From a checkpoint of a small self-supervised image encoder: 32-pixel images, adamw at rate 0.0014.
Rows from block 4 of a small self-supervised image encoder, named by matrix and row number. Rows with one number belong to one neuron. Each number is 500 + 40 x the weight over its row's rms, rounded and kept within 0 to 999. All counts start at 0. Numbers have three digits each.
After each neuron's rows are labels from the 100 images, of 14848, where the neuron reaches its highest value: "colour at peak" is the nearest of a few named colours to the mean colour under the peak. Only what is clearly more common there than usual is listed. The data: procedural textures in two colours, tilted and lit.
# fc1: MLP up (model.blocks.4.mlp.fc1.weight, 1024x256), inputs 0-127
# fc2: MLP down (model.blocks.4.mlp.fc2.weight, 256x1024, transposed), outputs 0-127

fc1.205:468523483471546474500554438516416516515524492495509482551515477490451531527515370473589527514520542546447583520456458464478411520473562469511544533445538470510470544510499524499508464492540497552519478513448541521482503528438466509482470503543469479574514519529501536480497496539437535516534519467447483527527540492490548499494523552533467392536444495506493559541501487532501488547478
fc2.205:497520500483507504546419499467494510498474510528491463535556510565496575544531461468556464450504484503463484471538484428564451538446520514384543505511442420562485479486467565455458496452493472518565441475517447489518469492492462537504522413494488537522510470494499551459506515572578526519495379508476531511615473459497477581458460479455491507426517520536508565530462551501506443645539
colour at peak: purple; blue

fc1.340:480539537526478439479493484578443482422583503536478476478481519465505525504441567517466455474527543503527545501509445530540502558552484504474567528435513509405561546483430444484539458551563472512530483518630556497551501534506531529515512479506499439502532459486504456586494536519509445484499448549461453536559532510472544478465504480490577577460491497416526498487508480490581523392468
fc2.340:560503493517514525484451516467553539544527490500525485496520558546501519517500542576412528463467542511494505515530402488490481556491459554467501525487425454419525470474492500461507445462474392557491522515450486464492486573462576577502539506483538507568464498485457459609471536514522466481488506513524572467503504475559505470484523502479589529491468508549530442471538512548582448462526
colour at peak: green

fc1.329:498501531430567508512535561528538557454478478498486494533528479506478481499503450526371505470460552590506520514417529507534512534476532450449439591437559467528506551510439459525492494518453551514486539553474541508516489439458502508605517533473502571467458462507524508469546468567523560471524511505532461470548542549532556489501527439447419544527468478495581572529401521496504523561474
fc2.329:498544450461562454561492461488572482517459486502529553629568556558462519545553495516523464489476518525483583444515474470510507504468474478438510509534519497444399523441554529455530507506591468520435520479524517461537536593499516629485455492466539504503480523455460536473482479505565538492487497465499601467477527561494502541499538573439520504553490519510504512444530533486526493490519
colour at peak: purple; brown

fc1.248:460527549497464506515551617585570493413488496476575504516526467505531518475484469459552511527481548516478550514436481446498525594529471480455507590530492532479455504530461564539592475552485548434458545469494510494491520422475573489452510484498440550492467537494443538497548517541488457507545566548489495466558526518449498534544476492453459527516561489529497473467448549506485517537464
fc2.248:474503526460515564505486512494439458521502490505541489442477411505534494516500551517594533488545514567546541476556549468479491438476552550556476434417500555531629461480448511501466509461451551445549541509481487459550491398516561456470482539508433518459488514516547489464546570514516430536427474529496496538493558458443537521518518552556484486467477466424542597486532515482456480521463
colour at peak: pink

fc1.515:496512511477522511514551467554471510458572493519452547434487497464502487491527538471605512460561540540480478508462510552508518493505508482540514513539480482527493540480409418538555438513482497435501463547518556568456507537486425559491535509590474561445522531503498429362480442507476472533486549523503447528523586532515571446532455481510476529443527510409481522606480522451498446470484
fc2.515:545511490568493444520523562520551488474452463490485546463531520496504442493551517462527446483485529507496474454488540484536525556516527509570496513432495500483426536497533518519548521450476504522462571552547560530533528534544584443473506483459568469522494536487489451449543426508450485540541484420600624512429481522492523501442521499513474535487490550436519527492542474538550439456503
colour at peak: green

fc1.425:506504531556527499497521500583519543447544542480531543454506570450497531524519545592507516594527508475520488505468477513585526462488516508469493497511512510466441440501458550472503532533490535475449540553540487509451482457497515521527522500458516563444459525501489472518479537524494418490497466541480514541543577539512515458503497501406591517491482533393485488541508532558562490395472
fc2.425:601497473541483501487550501566483522458539555494429495461479517514512540450516467483409532486499462446480443453457485446507531450456453523515416485517538490515389561498440448508561492520537570504493531584453499463509445620545552434479506546473513480580563482508461557486494456448451519454517507481599503482478525527504438510505521536434441522521560496528508416580480523510528495566485
colour at peak: cyan

fc1.167:480542495538534465537534524594476534448544520503474520510516513471512513551514417481606503494543502446496502469513512569500532504456463475454508557472586515472510541503443552543475526545525483485425452495460534500516472481441489530532490504504471495457508442520566493427536437584510608604507546532460449526547549452486547531445525524553495456405501514415547616476505500503542485563581
fc2.167:464492480513564439492470514507525513527473517445489528519495483623453520521509398485561475511536525485462516531565523496584509565480513415468595493605496435494454512509527530462489482520528476536554496430506494510523482568471495538515517488465524535458505581484542541449479453512544470533463457504427592546479483562491453532492503527470525504556517498542509602513490499485608501580527
colour at peak: blue

fc1.626:492491456506458489532507446494500494520583513457449558510484482502484485531466500568421533546433495583458481499408551509531514433567471531507503612509527508409490572448543490540524501501520580503523514486452487504511597473531585412516521547549450498476469478534508581444546528523521516490571492506504462504512576537536540460512441511451415416508492488513537588534529526519484522576527
fc2.626:526474472590478456514438519523520526433572471508519539461514479504479518467543561510426484499503483485511478502493487483481511473457476515585491482517505468459435489423501506503478475461481492523502544525484575506500537625473523555507470517440478433446475441500443461472537471509527535544502545480589605475469492570538477543504541501467512555531480470574567483426485433498543478541530
colour at peak: purple; pink

fc1.19:388530489449528481526584488459481526453505520531492501487506479537485439525431483577582513473498520568508478482544485615477497549543528517570526491448486440468492462480523425508520523496488464455493437511499492499449507538565511503529544425511479512503480486476514497529540447543512559495568486483491478491469490485503516523467478512443411511496528480526484554553491484568503517503463
fc2.19:496468506494474544509543557553464447467551513520493521505499521436505602558585454507516490517549481459502476517461425514545507428452559516411526508508513517503487527504479507533540517514543439513538383496477428456480444422482404535500547519486518517462529497457509450473545528533446443460495519539519529564514492483468546478550561552418508448501547592428534494458488561531535512485468
colour at peak: brown

fc1.552:528524460470491504524583514474585486535418502544513514503487525444517529503470582550462541496543501561445466557530448515595477519450493487532484542440564481500544513457532482487451488497528518452467468582547442515500489525561588495499565537458496472533498426516499590532534494507516543548525411466579488498492546484553596548527495506428523516496514421478559478524482488520546495543464
fc2.552:462502490449501469567472517442474499463510494513548512515508597554468460502459412537481452474499505494529525485521505423509562439417483454495534464510518490490483537416546491456498464472508438519434509520473493573465509547473450613454517483514516586546520554525488492459551447519545566502480434461491575525479557557554501545522542567452522489513455539522538552463463497508518534507523
colour at peak: purple

fc1.482:434530492488491483505492480453456476459530485476498461519474433529492457482512561477586500574515481508509536503515467441481459433501505444488545494486498461488599452560536399490582507513532481565528468486452543502521542502479476439524469451572446491490511496505508546412508535514478410526534484488515489493504510485474499515449536508578484486534517479526538602567507438488475538546490
fc2.482:434530520418508481503531509520422511565478540486561484478521471475497553508465534479478505520544553533524495543458531482581545609525501481534527464486524522524532517563446514501548481540508460361501529584536539511534498464496495412537474505544500397466505517546516511556497527461483489545527548535514506544509520546478515485541457503547534475486494492421483493535457497417506527543558
colour at peak: brown

fc1.185:448544569494502550528487464495507428583557494504446606527476532525518461499532472461510526498528579533507560470490453468524435457478437532493532631547519508522475518487482484474488478525469477552549521534498548503487569585470429540504487566482495505498504509478479396378473475566511490512529495494506506600520526468522539515561463474517439464452537492504579422524496447514512534509497
fc2.185:490516380496504589579528447526473466561471466558480471526522505537517465505480459514549547418547468513485520443518442480485470539580549533511484504485517500538533443532512538452481456485515552441498497492480498458491540498451462479496520407524473575571503526463545485552475523531628499461482476480486495477478470527622495452454420442486501460491437438520440481532457525527448485534485
colour at peak: orange; yellow

fc1.120:482476530517461471515525457518506533409530518486458515528508529512470519476493442563544494475464494498544481542465505460491544389546483518563513546490510505414460541516450482499536526521505605507494515452471525503499568517510571434541474533506466487433444521475528581479441487482504444531545489484501488578474502492476544502470478527443476476497485438504517616575454576545483533547528
fc2.120:538507484621519460515465448514585523469541436540492526505537524523505509478532547572441456466500473503484464465496467483487517519499522465515426442557534497497449527468528431473486511483492518500475512503522530513523487635542529576463507486455515457512462494480475530489523479506550542543529505500546605491451434576558498528458520460521500568524486532602563464454500444526511483516499
colour at peak: purple

fc1.695:470514528422490487556477519506547458479493536516570472447514450488538406525403526552516506586455484521558474507505476608597495409518560535518504485508514513485501497468553529526510522484445466535496488524505496585521525522524426426505469478506503510537467534520467471472559440505504495498537513541521515610470486448531451520527472472458593499495546500396491557561466514513552488451554
fc2.695:521508512467547484510498558447508525543490476455479506485525520488477441517507501521502466545452503523508480489539453448512513507435570494560449549489474546547511519521487526423540504536457502520448527536462403481488457498530508542505471465446517514572515539462548466473585561510446549457465461545522484481457492456526558508464545498404481456549474510503493490537590464480513576477496
colour at peak: grey

fc1.130:471500513507437504493487472561484468441589492463475543514493475555530461490429498549558497536470493535518525481454462507504492474458484557442521494528608512423499506523492478497551437557477504570489558478488538512500560552504547532487515491530427497459547517512497538492485570445525452508510496495405501502500483512465538495488481472439433519584471410534524479593466458562515512503482
fc2.130:519502527594507495500413521462555467515486476506464486578483581576489464505536508485511519523497489597532523449528467438475496499471511546474505516625529475465500453475499523536495468523491549525510531474423489501522514470531614537455534524492518482476435570418502456508456551536579496514533465478479631510502490538519463480482572492506449493456479433607599533467514473485457513475513
colour at peak: grey; pink

fc1.294:457537476443462528559460462500506535553507462526512512512481478496516512447451471549393523572544504458509455565495456529451487556465518499498480584500530486485502485464508525495548529482541442490575484523472523551445601602508567510477476452447477530511558502502548559519501546496517393549555510560476517477525537487515488526505439508478426446524513478471550489540402463484569512572501
fc2.294:494556468498504479555525464472454495523475469534529483502528578572521477525512512452425454540489444490479436510479461480510476558551586489596557491512476477560491413463512546513514498482460478461514450454483480551445575459534517518534519518518511442554532467460490528448521524480571574493487536519528606490497477478551481531465475490522472425556573486498457463513499478518540545540517
colour at peak: purple

fc1.438:476571515500517452540498508570482539524492514509464559500455452558513513503513485504430505529447537506508463474511556481557472603512509485511459497484498511444495481470464499437452543435469611506478468489489495503465487489484475476496525515430481471460463533467474432467522462502520510525521530449487512496439519490456620514483437443478489447504563499455529501479519555484490481431473
fc2.438:477482537540539531521541506542535423531477481493433532525519515480494590501546470467444469547578485551487490486517468479571491543580547450445483442458444533539498464541510453503515521462500479485491413460552544509501510591520452471512454459494493522543491456442560493525510493451463481482582427485534585525502466422512472479517457549587425532454494538508520562482482472462483491567409
colour at peak: pink

fc1.43:428544527435521542510512563537428465596502445502469497523488465476515512491522552430513488487494484488491514576465536505436473565507516506500474476453539522482468494519528500511505475448519537513466513472539543534495526479443527508522504494514466551522459533521509474563495452536508445556499495542496494501528491457508524510478469518563526400498513513464555548513559527486494454440522
fc2.43:497517488521520454483450488503552463496515450500485515490490506453494515478530478529531485460551470516480481443513467469509535514424541484457519480497489515459473538458518508452503480520513606512469573506452539466505560564520538595466505499513514591517449569455438526535513488555572525481461460479539547478514476540529467524469558488504461508456482464578563493481573488461464485424535
colour at peak: grey

fc1.471:545491394511475487492497479451551485600530511478527554542437511503494522569485485559478456482574522464443492499504478500537474459584531502531540500460599562481485518442519508562535515527494595593400545528510500523504511494505552482522512608516496498499504451525512501506500541452595526527502445497506475495505538513430493498514469544451450542461571460485515524533512518500514517511490
fc2.471:536457475454477524462507496470472555570547515476488476468467486541529494500446521500450496490526524427527498472528554527407490459512472516510530509483536486490524471496510521565534481479490485583400469436471515422522490441500462502491530541486529426475510502482475471459517510523504545529532501482509500543483528527479491545570470489589471569571513500545427461501527486529582464564534
colour at peak: pink

fc1.196:480542504469497507511481544510479522537551552526509506527467573451487432465534494396540467467470525523507472533498510496476491572605530557612556538519505491492488483529466512501525488477527512479546406481509483513509605522476494432457505435549487492483489558521462455502483488502523463468477440467472520523531488487490502493565470486502451445446493487498556505576514469488495522501511
fc2.196:468522509488514493509556510525501468469471492504502569511475478443496599506491537511519523456522492475550490419522507552508512507522478379557477414515546590484469567457449450560577480511485610455417469486537473500514425515500484512526463462474516505487550465454463458438536493519499521562537500461504485548451465470452511529490536489492495536451524507468502470514523575478554457546518
colour at peak: yellow; orange

fc1.467:477502491408498563574535417446513529594474554508499477467463566510476457615483489539462487524535541573494476570475515496523480500494501482494486528505498415505535552486568522554504479519485450601499422503461439552481523542464484552480493505461469566508475427594524484561520537457518584454602466501476478467449576506482551484602482474420486478529511499462503486508517500488569563484445
fc2.467:521490508479496434421450541438409507462513446507467436507477515503453517496449512464513551526508518572524463500497526533513485552461554541402511449587424479544483464496484438485469519460509421497569518548425466521505523574519459565461521525537500437495516530502482539467570520469524530467486416486537513511534507492480489539471488498499522437461483445532510478614534495431481575535498
colour at peak: blue

fc1.492:476428491471524468503524476513489493505491500489535467550530493446425463558497501440476530466497480497494504508529494494483474476512553483523512494460494552499538518492483493620501505494557531397496526517520483470500481503534567466458601493493465468512502495525480532489452456525506448433507514475492466500468491462504491456528508487548548470427505502469559501521470489514529436554538
fc2.492:496547569548518492490458520551484535449455558562455497474575478429529497507484565498496490415488483430492520437467502521536489511476478538538522522473493456588484540477552498546452538455482421478513512455480541527517391507626463516533559486533491481460481481452502468492502432465561434505551433475523516493513491525522465510483476439485485442474499442521476436526454497474509498498501
colour at peak: black

fc1.219:534558519454469561525514509515524455560459509508502476501500488488545521535506549492454522556587499474534472523522494526501513489487526498505522492569534540507589542429543379548485490490510498499483486497503483508497437498470510501568456540532476453491544465588584458433469461523491578489511476498512465500458481526541463529520501462564623512394571518403583451581491487473514503575500
fc2.219:501504522525465523518507487492467420530531453557531519489501505559476508554484553481625450519572476490482486523541486534556553531428538452539454451520493481510522458437492494522562549551529416498448469448541435498452464410570510532589561485507517505538554484406479453547526506524524545496485522570522544475574450445550527530452434488526469519532521500520504560507502539501529551628517
colour at peak: green

fc1.127:491549527568519486484494640517529495485495513472528552551560360423511505474491535508462503535444504515526503448505508518498547512504487476473453506519485613524515571543474522493562497587511515445483510486476489552559478419525561494535503410525474553488492455519554579444508571573515470532509503540472520511596515497441473471489553484567526557415558517534490482470511543517488495519482
fc2.127:671488473620475473529471469518471530477511488505496438572495512465483591532513536471457587490459466474571497543519527637460469534531473496446437582539484478503520565493573440509526480468502508396543512492500504517527471436543472450474500501533625473574545529530470500496522456481484493505467494484514478475469492455552464484458548490550546611522544479521469446514526480456519565523498
colour at peak: brown

fc1.589:505539499432501507531475460532474534513542552557517554497493500489492438500508504499574491439595501508523461534464483482558499536510510497543512547471611542456505537485460559503531479533539554525506547527462528520552512573527524550537468533576465480473555421506501538553485490560525464547558539497480497505492522503423498526512474456418517544487585460343557354566496458508524545575492
fc2.589:475506503493467532488523528471462497563424514545533428469567534528488531477536507493511481544559486463442483471518521527515471510485523527566462476511495450581564460556456461494468486454493439520519421443560497448436485390476436494513471519556422553581584415521495508502538512485540544507570511465515450525554500435537558533496517469520504480554562554489521417521458437443520464535461
colour at peak: blue

fc1.165:435531566510499473518530532561428504470502525522501488465493483504477525475503623558489506533492499505558467500508483525534496590495505520506515464470555526409530498501437446468546459502520509500537453463568488530469504595527501549498481529522411487500495509529419416583563601453511453550534476516499471520581493527486537485453519470457619553464514497477477400500476519484500478423503
fc2.165:543529501508473414508523508486567541479479460510555508515521514483515502505463505538432520534463445421505499492542429494483459483477526507472464469492538498477420541478472490494494496493483451560508504471494521474524480704506465575480493503464557494535474502471434553546480460507500554523520537505519561460487485491509470486442538479466570520556523494509478436488469520556533471461538
colour at peak: grey

fc1.628:496470510470500531502482450482524501445545527517512535507493444537516455560459460529568463500545497484468531540482586521522478531475572489600534468459492487507575464523541404519533504487532482546568499448456478525502533540479622497518492499464474485483505485515530568515502493490478482470524497517463462524527532497469530495501528463448431563574518539532594422489500542483599521399488
fc2.628:477552588513488496526483474437507517524496490542484452478517556531481524552532466471483456493555501543552524566566530469504518515456556497490518531496480454515515458511576542480486489472486423513576442484531444512497520431499493507519569537559451528517515449510545455493463542562508517493487453472505442569550489453495557562493459507562526439519457549395557571499547532474538507580495
colour at peak: red

fc1.634:444477479485525477504516523503505524481459485499513521513451520446519597525491503524563501482436519541509464535427612466522503513542497406548419474456501555492466509464537529497505543526538518586396448456534500508500477481489456463495550582526489419512469482470495522545523491515529518488580582479478454466465516524524480498512529486515510443604522516409464498540526518516515478427492
fc2.634:512543513508522547548478506413435479511549510520452505529496505531467458487483487463503507537484523460471469539530470494518475544565550541481513507468439459557523477539498489491466523490490477430558469552497497529426591582446493480473477528610529502531485495512585476561507516497519533490468518521465551533534515445507532487488482582475529522457514491483480579517508483483501543500501
colour at peak: red

fc1.348:499464473470464484579513454509514500377464511528509523515533516581510465485511580485508453498466492469509496528481515460508478445538457527596493482418572477445507509486574480527565516511500504485519435508539493525472539570464435526469529504557515495485497512527498418555522523463583552471596472448440520523468521543462553572530448488525443492479504488514538554590460482574563570423452
fc2.348:563440551502503503479522503478450510522460519504496418468472465435452559494543520523476460521506524543482506500496577537503483518473434463562532467484492390539511512489494513549486527486499407482518390487551483456524507415505386463531576530549461492523574427587545449492510403470435409450493514505542406564568516469475471501540524480562490481539498521433463527508491460468548551456464
colour at peak: orange

fc1.179:497486491520482509507526460542468393568514579492487542464450513461507553584473498479490488496484480544503467526491519549484563529531474567509544546490472522544445532490458475518490415525464560463588544493547509479474527427533477461504471514554480455510441564530495560512503502462498492497497512494521401526468483473525500540543552583520416433407477522357457431569537516517463438446476
fc2.179:514500499527474501480550523396503496480505504555477487511559471489441467479537508462627542481519572501524518474455527518521566548515473402470591492461516442526503482490475531488527477511489442560493471452459434485519530455523471460515451487544507493507557429513571407521509490511534510452551453484505500542547545470506484507533508526414471490482547434513528572455472481485599469522516
colour at peak: yellow

fc1.189:499563545436547582484518504558520560577478493523439527459522486531473475508496544513573525478579575521517489551488485547494440602493494501589491479529500490500541470531497471547549452512460535556586490509546495535559469576498561521567496509534421501457525492458514498511500479487478499421525456481492470573540479514477494481461476543502519529503526539434538404553517454493504488543498
fc2.189:476490430471528513512517510459486478531527546483476515510495530564470523481567481430540497568506469451506563473468484454523472533551487535552548465533491474605450484493482492522518465464507481490566389435534472405491467411512384536561528489503488507589490486431484494538482552457533592512532464530508505554493570431518539570459470459482482482556590516542531438585527454531496509591489
colour at peak: brown

fc1.177:504565524507453583487486499505519564547532567480540519481496487453507536500511535570391496518572498574509475498456505527500466523533529496439490482476492531493566501623514543518605532554545485499539481541426473519558518500507556462482467524550477480568519445477518458533514569483398402483542484476472483532537495491481518516513520550476582460429500515392478516526525506505559516514499
fc2.177:480511473464505587535505551493570428572513483530462480513519531566522504544563516448452505485511490556474504480511473536571512527506540519428529464495482457522437445508532447470481544446453445513547385456423463484513505584516492566526490491545505509548486467420423434521580555422564527521576473492472490568509487503433593544497496554515523511573539585500491542541519602505436526592524
colour at peak: blue

fc1.584:512455509451485615471559571535547484530471534550559562505525421553618476517483441449489507496545532506480470547553529507463461520498477536485480488450584570471465474534512393517440545512446546540472503537551545508481467540499572506510496475490455569474458552476558563467531423537504475515524544494497532529497514506480489437489491471458487472513502523532501460508459518516507468501494
fc2.584:486475482501514528463443438473567451507449493496555497465447482511525489432501492484543545552451483541485525469449531497493455509540585488375535456426504556504437511481509502449517519543545440527498555533504525496509555544563555500463496539427501550530408550524517518488503414550469481570504510493504498474394556471598470538505490478485530444503471509533557572492463463589548425359491
colour at peak: orange

fc1.208:396516544433513512499523599545484543534504490521507434505492463539534511520482523467478484464523560524481537517442479401476517532531489552474587495528497596521569533523504504527502562497528500370527526510459532537502543474493518443467461531483481541450480515534584519519518523475519463424545503545466558600537511495487502515487529509565511532471522522488504519475433511500486486554498
fc2.208:486492439505487457480561464556447521543475533479449534475471492499496610526499487456526474486506541461488437501495549621605511466456452483504522534477501475468477592415551476489588534518471508454443523523496544504493488503482466438624508573574545456531648479520459530482575491486485492527556489457452445491555508521507553482533494520508461521498527468468467506510503477452540531503513
colour at peak: black

fc1.717:412525526599526527527516458516515518482479552552507457483440499447510469448524560500446487496554541481442501488483463428559482456554498480528537523543504546390468474462530559515513473466517509554503534524536581555507554472544554497482448440554470502490551534449560530481506539518486454542534523483532529508491486456486489533494469489490557517477495516496516518470508472480547500521444
fc2.717:494496505574528526475449563478585469494529498456514589492430473465514456457564539515511497482482540489486520536518447448531431485558455530512504512552501505528535526519554514493482468489490540569534539510456456493475503469549563548519516495480507563482504500516512488497470453497569473519496509474516539573421528466486452499494575427456467565477486446589480513501488510541543483463500
colour at peak: cyan

fc1.174:459564472469457489489503445540436549524551548520426504429489514443463465526437572542452530539524505509533492443522448520571449513483464482528534519523477527443577457530489410525542437535507500509534483560557495513511491562567484518461532442500480542516504449529468470575549586472489440527510486523550530523500516483468517504514542473490573557452506475387502474507464498529576539420505
fc2.174:583508521500505475523496493469539476456509459540547517564519526501481507506491474521469461476468507517509513468525432466450505484498486485530547482540497526472471548465534505516504466472469479553503533440436485478489520554500502624521524444482554533554454532494489540502466449514528548527482511500531612476469522492531477449476584483485546503450490486538511486471524483540564462445555
colour at peak: green

fc1.87:448525464444519456538563419466514493473557564483537521513511509520500500568545490559514547522470515541525495473533474473554477508533447495550539525488470477416387451510488493483467492484542533460469484447527561475466542562504474467499547412457448493468421527476457465555465463515529559559491452451520490502476470492520513562478471480365501470545536539499468471524540492585508533423491
fc2.87:590518432503471526478470546578546502444515508506494570542497536472570464521489547446456522494485461484518503518517584567448495469464477481487393503541446535498524539492598501479526527520486549521515493520419526555541405473475503537449463522534530466443505545458563496464535509481496457458419480516499612455504505506543465513479464514554491557457515436565488498508507441474480549515538
colour at peak: grey

fc1.259:537534557496566455470500472514496480488544457507504538502477464476473467536423501628504501481427480510506448543526535586516474497519477531495449526434495459447525472522428447482517463533563479509518436443459526519499475451528526467544524420459517492507418473461492554480506477489491628554495530492493445472491537539500527511500500450499491468577472485529499461487498500469536502484478
fc2.259:436496477508419402496583458481437515508495542459485456543540462504530525539496488511520513528544510484485481493546475484516615557494468422448481537461497464540469477445473502470544513491494526406441470557574515492474456490453527410561490507536563463550583497503486532574565457539546556540518515512519473437542559540510566488527539492517387470516568490440470454499476538527498485525493
colour at peak: brown

fc1.84:469454524529481521542474604506515539495496583513480552516478453445479496513509430493524515575444451487445450479434562560528479543495503446470444486511548516563496498511430337497502536481484505462459520528444575550465502491486537482568492483510484523489548494526545584567443444481482572484483522505517508435544536488449497437527556520488411482515555548550522441501475505451508506528492
fc2.84:478497435527451477498480504510594478493529508499455501495482581509521457497513497476416517512511476464515517492465417515499471506531472525464507496568493504468385520476577513494537483526505499627549497522510488470502506560552461621508498492479472516503486545476420435490491475445526432508552463487511548510460512503450498523455586432416473533449466455506527476497503462560529543491537
colour at peak: pink

fc1.375:494536501467466471498523479468510522439561484453439486529446409508497468527411552544557505554491513507533457502481550598521521459436497470486494507519520484446528511511462418492521480495525492509498467557455536536547493516492493551497481544454490510440490415493478512416525553459505579535516549472559477429538552444506482520446486460471410520546482496524494433557425502495464517500563
fc2.375:541493532553577442533573497496619429498496453543497523535474498505476530517545499466493523509518507552489505491505475522461546494490489395466514518562509505459445466453489515480496449564519498524503462447525474514554554539539474593521480487506521465571508462443474483494508465572510539471539538498570536486501509478537519496456540478497518510587523547499517462475549472550500511443525
colour at peak: grey

fc1.22:425510538496539485494507511567500526504480511476568467542537412443530402510510517490528552498474527532488547560494488461502529542556425530487564561473496534499552562561508467469504517546501515514511548504459561527478563453490504383499495416560486492479507517563545539481479534489511465480546520574486500524535504434464554526450541495582494516493472440488515521557467422487465550553502
fc2.22:463495491506480453447539431588471475500479515489488510522472453444495651493511527456489488511527492440513481521452523598586605488428465460492551534474484508496441534447546461499492523543490447455468575504515534567523487463457469488635476502544550461518613498483494541464526465488455481523525502491453510502544487505479519487512493504574495502516513464519514498524472485434513517495558
colour at peak: black

fc1.172:510560499398507426522556484454553491574532502455506515481512367523490520463465566537407518575534545528506466454526577565531455504482446464511446472478522462458498457491509460559521518451536494484434440504519443513510475490528504514555524510425481474526489509502450494439530524476545564542521485433527461467516594519515481500495514481486500506539507528545479525431545519497496461439480
fc2.172:413511515503478514460574516537521502533512549459521596520482487511530564538415444461464482577562485515510503427510523557556558469437471391494493412459515554506493488432473504506531532486548483416466438487537446535539481457497453500558504498496505527518623465447474511456476464518496485561582477522495500463556491488467485513495506524511460459518542559437601470519459562485479491535491
colour at peak: pink

fc1.555:461512496496504529515472508485525540461500494474501496480541527514456477530505521456510483465510463512530482509483492466468519518467437497489520488477524577519571561485496484569472547490500487452511529531471544538468554469425514389505525425532466433390543596565570522491468573527454477513524594546431539517540572487428552500549525498549495500586443531480503531480484556486476469568486
fc2.555:513479442551495439481570445554535478514466514499529471475495503435499538507565456443518454449555547454497427511471537544500592509430463511484549438469491500499449560447474477501538559560480464523472504475462574450519479442480458495511476427503505437532596503477495455458496456459504479470522539438480440559436484454471488533503593547567457482564471513545508460488492517447503498506533
colour at peak: black

fc1.700:463505534488559492501537530537455507444486472508548518496542499461529525528523566511620486500520450511511457551469496500538453402461526460555439462491502537429528503503443492486508477477501468545491542479484475481493465595480387570518460510459518458489508432569478449549535524523495501521499470485493516502496551514481550474480541532551574375457505473412520631582506556511518501463419
fc2.700:514497495480509505482486477483521431557490442556506493527530506538495537506495488434461499523444472605463547529494596513439489557509502468550510502444537476535533526499481500527472495456500499494516480461532476445578559462490459455495519488546533520499445522514532414567430533522547558495493509508457532516516508489544541549464475480489431451498415508505560536452464506484509513419470
colour at peak: grey

fc1.94:497487536488490533471502550507460444595505519512476541446451439487486479555526567517441492513577467502489463584494565522444532562493474485468493614486501465533466502505453416503529441498505569527546598539570520478491531470499482515516451493571452446486460540545483571559506491416514455550482482512534460490484499482484542515513514496506424436451504535408501501586536482460456447456448
fc2.94:514492530566448481501479510430509483513495501532493448497535515535503563455576514528552451536518515501538503512595484492530546520441526498469625540549445467523563404489502567531446490499457491477491438447459426515513542488540452526502534496477489481538486472484519446525472488510505513499511480508593494533530499487529508482489511557452449499504532455510482574483526484510463442544532
colour at peak: yellow

fc1.730:495486498444445552581468522497467547554528564520506463481452451506463522479430477545529486526445535493480483501503488548509520448471503494489511500534496526468500525523470408527482528553545569528525517519427470515462513591492513536538515491565453589554504484556574556471547513510452541488568482592480468500590505494529548470488493508461461491531517553512480452463448549467500516504462
fc2.730:501473507548464514565518557512554500487567537461415427585517588515488531530528519558464503516468464498534556483526534488499506544495495515486532464493461545497511522467452435522410520499511567482451568472478477533482538390516532454433531520522507478522481560479444521541525513450446458519419405452487571481515476531465637554522494524494487506463504503477535579512542506460376551513500
colour at peak: pink